{"encoder_arch": "caformer", "model": "image autoencoder", "dataset": "rendered solids tumbling over patterned floors", "train_examples": 97500, "image_size": 64, "crop_scale_min": 1, "horizontal_flip": false, "bottleneck": "plain", "downsampling_factor": 8, "encoder_norm": "layernorm", "encoder_norm_position": "pre", "encoder_activation": "quick_gelu", "encoder_mlp_ratio": 4, "encoder_head_dim": 32, "encoder_fused_qkv": true, "encoder_qk_norm": false, "encoder_parallel_block": false, "encoder_inner_norm": false, "encoder_drop_path": 0.15, "encoder_patch_size": [4, 4], "encoder_conv_stem": false, "encoder_depths": [6, 6], "encoder_widths": [48, 96], "encoder_kernel_size": 5, "loss": "l1", "latent_channels": 32, "decoder_norm": "batchnorm", "decoder_activation": "silu", "decoder_widths": [32, 64, 64, 64], "decoder_blocks_per_level": 1, "decoder_block": "basic", "decoder_dropout": 0.1, "decoder_attention": false, "decoder_upsampling": "nearest_conv", "init": "torch_default", "residual_init": "scaled_by_depth", "optimizer": "adamw", "lr": 0.0031, "beta1": 0.8, "beta2": 0.99, "eps": 1e-08, "ema_decay": 0.99, "steps": 40000, "batch_size": 64, "epochs": 26.3, "lr_schedule": "wsd", "decay_fraction": 0.2, "final_lr_fraction": 0.05, "warmup_steps": 4000, "weight_decay": 0.02}
Rows from block 9 of the encoder of a small image autoencoder, named by matrix and row number. Rows with one number belong to one neuron. Each number is 128 + 24 x the weight over its row's rms, rounded and kept within 0 to 255. All counts start at 0. Numbers have three digits each.
Before each neuron's rows are labels from the 100 images, of 14976, where the neuron reaches its highest value: "responds to" is what is common among them. Only what is clearly more common there than usual is listed. The data: rendered solids tumbling over patterned floors. In brackets: how many of the 100, against the usual share in percent.
# fc1: MLP up (encoder.blocks.9.mlp.fc1.weight, 384x96), inputs 0-95
# fc2: MLP down (encoder.blocks.9.mlp.fc2.weight, 96x384, transposed), outputs 0-95

responds to: spring (34 vs 9.5)
fc1.57:126126136133142126116154111107097167127184152123135162136155110148160091125108150131082151151136122099137105075131116132101123084095104137173129141108105155092128070133118066104103109146128162141102084172146152124114105115136128092167119140132138097138130134128119135136166159135133129128
fc2.57:141107131129084123124153111124126150108107104131105151133106208111099120127126105132130135118116126125132085123127130125099126133124120185144123124097119060091125128131123145179123138132233077137137116131132132137113091127110124139130125127131126127127128121123131131128095125052124123122

responds to: cube frame (29 vs 9.8)
fc1.98:126187124148138094055119128188160104139130158129154108128141156160148157152127104102167128124191095166128140155157110159134128124172100155115120180068144127136108136142127157128120102143139115135114123102119136159116126137128128107136092115143112138131147133144130113128155122146114137160
fc2.98:102147118129108147128107067127134145131169115119155143133106023135153157134079150118120195137136132131113152131125129151133131110135127096103127124147148154179126129124130120099139120162183133112129136129125127099132116106142130104125129129129130129121121128127125128140121130226133131128

responds to: spring (36 vs 9.5)
fc1.341:088124133113136140111088142132175149130154139136150155164140107108160077116138126150149171124126172134099087137131155115139150107100155132161145159112147101091103109111135097156125131102109140142123102103158105146189074178153128156122140132144140126118150164117095123151146136130134133169
fc2.341:127116118127118125129124042136136095060078103134138087095101174111132080141224092116124111159117131143121149130127133077134128129129131139129127131100106123126126129124122132153131119155108133128121107125128132107111069181116123127152128126127109126141126125100124127155120127153127124120

responds to: blue object (55 vs 19.1); count: four (47 vs 23.2); yellow object (39 vs 18.5)
fc1.328:119117108132130120131123110135126124156104142083177152118092132115142125135112119177164152100142123135105078097144103091171144072100125149080122138140106112153135104095112076140075097104142112118104130094164154121089116135110128086133122153149113114118118078158131123155116127129120139128
fc2.328:113113114128130139128056121142135123088119137127133099116150014131129152117135149114122141105136133140120177138123141128100133099137119125124131134144080153093113131124110114167123129165132101135125132128127133099152088115154127101102131130127128121127137124043121136127143134185137129117

responds to: yellow object (44 vs 18.5)
fc1.249:172100148114134174142104146105134124170139157092120114119133147105108137144126123126093138119102129100128089147164151162155121039124138166131101114105094156136113153111129113136163121111124135145133134166128122134155133115121128172130109120114094070145087133129163115110082129156157117122
fc2.249:126132116127155134127058092121142144106150069126147134164118152117153150121053118124125191109121123104132143132129130154171133168132134119115123127112145194134122128127118116181115130137090122111125101129123128030141138094153127116146131127126142138134125130125126133115130128117131125135

responds to: white object (39 vs 19.2); spring (30 vs 9.5); cube frame (25 vs 9.8)
fc1.79:104163156161125137131162126189142163129157091143177104158117099086122118102128091109109126146110140100142091128114161143130140169116088118146137114130109091140147153144095136128076107098142124110097112110125098154105086111109128143127128098129146088094104134118136158150131168148098137130
fc2.79:143106142128042119128080136132123079069118154130109164109115239137123158122092157113131111135105119132130111129127132121077115087114122140136121106122108154127119130129130121174123121096081133131117133129130126149112166139115125130162129121129085126137120127116120114121137119127129129130

responds to: green object (40 vs 18.4)
fc1.363:137099132114150117113122164128138132123123164120138155157113143128142096174134093115144085224152124110141124115122126135125114076121151141084100074130103118108154112131113107121132130099111199144130112115144143154157162162141128138100105150124113112110154138141096142144113124136089135104
fc2.363:133115138128116126147156092109137132161167104130149143151113120119158150135096102144122161145125107104136115127137133107121122203122126095128124121134113105163142128124124116154134150142034196117129150128126127087123125092123130113159130132127144129153132132213132121102169125155115133133

responds to: white object (40 vs 19.2); spring (28 vs 9.5)
fc1.303:127133110123091113097117147111120111092099116136165135177050122127102140129104144160109113133126102163124149139108099158143118179150134118123151143151134116063104161112091099142114147138123093115124081098148131089149117093125128100128153103120115168133151153121152168104141132145142126131
fc2.303:120131121128147126128109155122131131169100094126130131073138211108132119132184156141121195122126132122136113120127123124070124102125129146125130159108182166132128128129134131158129110157133112122131112130128127092114057146119124144147126127130157130090139113105132124133105130205121123120

responds to: yellow object (40 vs 18.5)
fc1.210:160096109155147173140120121114132128147110096170126125154156153145091140107129129142079137152119146157172162110102157098115149063154130152147141130092135132153108151162124079176110116094113091161137128141128129134103122145106128157118140137107119116079134128096115147150179145130148127119
fc2.210:116149119128176140135107121131127142145196159124164133156162022146156151124117127125129149116128131109121129137127135146160130162139134068106129138183152115167128129125136110116126124098082148105120135125125122107168155117182131118122132128126156132132126146174124133157154126108136129140

responds to: spring (34 vs 9.5); cube frame (28 vs 9.8)
fc1.27:095097085130096122154106141133125132106123080144145178138106150088167092113130144157134116099129156105169136135121125102104114097197113122130130118089139151136129130134117101153121119119145142105159138130091157084149146090149128131101121152097072076135117150147121089132121142106123126114
fc2.27:139117127127214117136104176130118075128176142134132146127150134120127150137139091134122059074127124105126123126133119130095129130125127133149119108123101137172133132130148123097117120116056141124125124129131126138118204177134119116101133118125134130171108124164130110163135139144110131135

responds to: cube frame (32 vs 9.8); spring (25 vs 9.5)
fc1.365:144146158126104127123136101089110109110108106148171143086103135144144133190130106101134152130147049169109128121129124088119120115134115143108121132164141143133119148148116174146132076091141159128139176143148093097154146139138128166162132140137142114102123118125127109129153140153073125156
fc2.365:126124121129133140129120138116154108129130083129132086062109014127138133124172126116127136125136122115133143131129133166121137161127134115119121128125122231096131128128117136120129159127097160120123115129123129157123162134138131109148130128129109136107140126112126130153113119206131127127

responds to: cube frame (31 vs 9.8); spring (29 vs 9.5)
fc1.95:106134075106138111121138082129106112068122122147152105103147136088116154133131120130177100164108147174120134127124123109112103130132166137107132132114081135147098152140150140153127157141164084202109099111168124165115126116118128136103130128120151158115122168114109130157107107152157122101
fc2.95:122135116129140131132045116124130093171156091124120112061136077132137115120132164121119142117137127111121149131128128139061141120132135097126127146125116171141124128127132126107136143145087085123128146130128127091135117122124130125110129128130110124109151131074129127104122133238121130128

responds to: spring (29 vs 9.5)
fc1.104:099147127117134108099132202127195119125113122143137176134107124134157138116130137117115155143130115167156113130123122117150152045124120150184141149122100130165107149073125133145114099149125108130100152134127129162122114095141128091129126145133134132159115105159084117169128128111154139133
fc2.104:129129134128061120140118060127132167121153159136151183168093153117118115142180125129117170112133124132117121127131117107112132198135140129133127132115131092111129130129142125130134107135206114134126147128131133125124118171139126129054131134128155123134125120180130118164134140171119126124

responds to: spring (28 vs 9.5); cube frame (28 vs 9.8)
fc1.15:111065126092112143166058177164115121171103126127106135160105113125149111152158156143092107142112144149159123106107133153129147137134147116149128114145118114160153131139112138135095157119120135105136119118138122112161136122145128119068131119131099111127131114112109136217123122148174136122
fc2.15:145131138128100128128135126115132088169110154132144122130139255137119108123125119139132118133143117111147156125133127126084130109128122154129130123123095096104137128132135133100132149141102135138122132128128126120123103092113124148145128119129124138135124120112133135127131129205119130131

responds to: yellow object (45 vs 18.5); chain link (26 vs 9.6)
fc1.8:147126096113150133166109152087143120128111092124128115121134136123172128148111130123157124114109158071088117158119127113132147074077084153162122104164100157106139097149108107129168124117111130136092097114110102122145151125158128161147132140124128087124090094150161152141105111168160136107
fc2.8:117149115127084141120124092123157184042120074123160102134100104137135166138183098121132177108134134147136115130125128142117129159132125118106132135121134139064128128127126137143125120155135163128121114128120132148145061079145132122122128128128135154064130125093126142121115139156132128129

responds to: spring (28 vs 9.5)
fc1.207:120119104143145123097129172124171130126111134124180121132165138158155140128125081107139095131127117124133119161196089122100097182104143109111127132076117159119126123132142115155143141147155191152154102143144149147129133162096128126107130086137118118110150082118145090126153142109102127145
fc2.207:120119110127163127130153150134137075120152131130139104095150091122128130130171179116126087132146132132133149130127124144063129103133136112123129142152145205131126129125123124138123128172061195138122113129128128112143153157129129114135127128129111134141131122042125113139141120069135129129

responds to: cube frame (31 vs 9.8)
fc1.221:107136121122122093140137144088131168117106080136129088145108137100104193128134169122132115159066164103103129151095092121111151101123141148105132156123067101141091131148126140106110118119138091113117114139114136141113137087112128086131121142114125109158126165088119101137123145127155126179
fc2.221:130129138128098132123106091132113157134101136114128119160134000136134131142058129126136176157113134131119091133125136098162129124134131139118133132117117093103125127130141126126132116117226104121132131129126122157119093140138132139116128135128132125183118138119126138131137132116130123133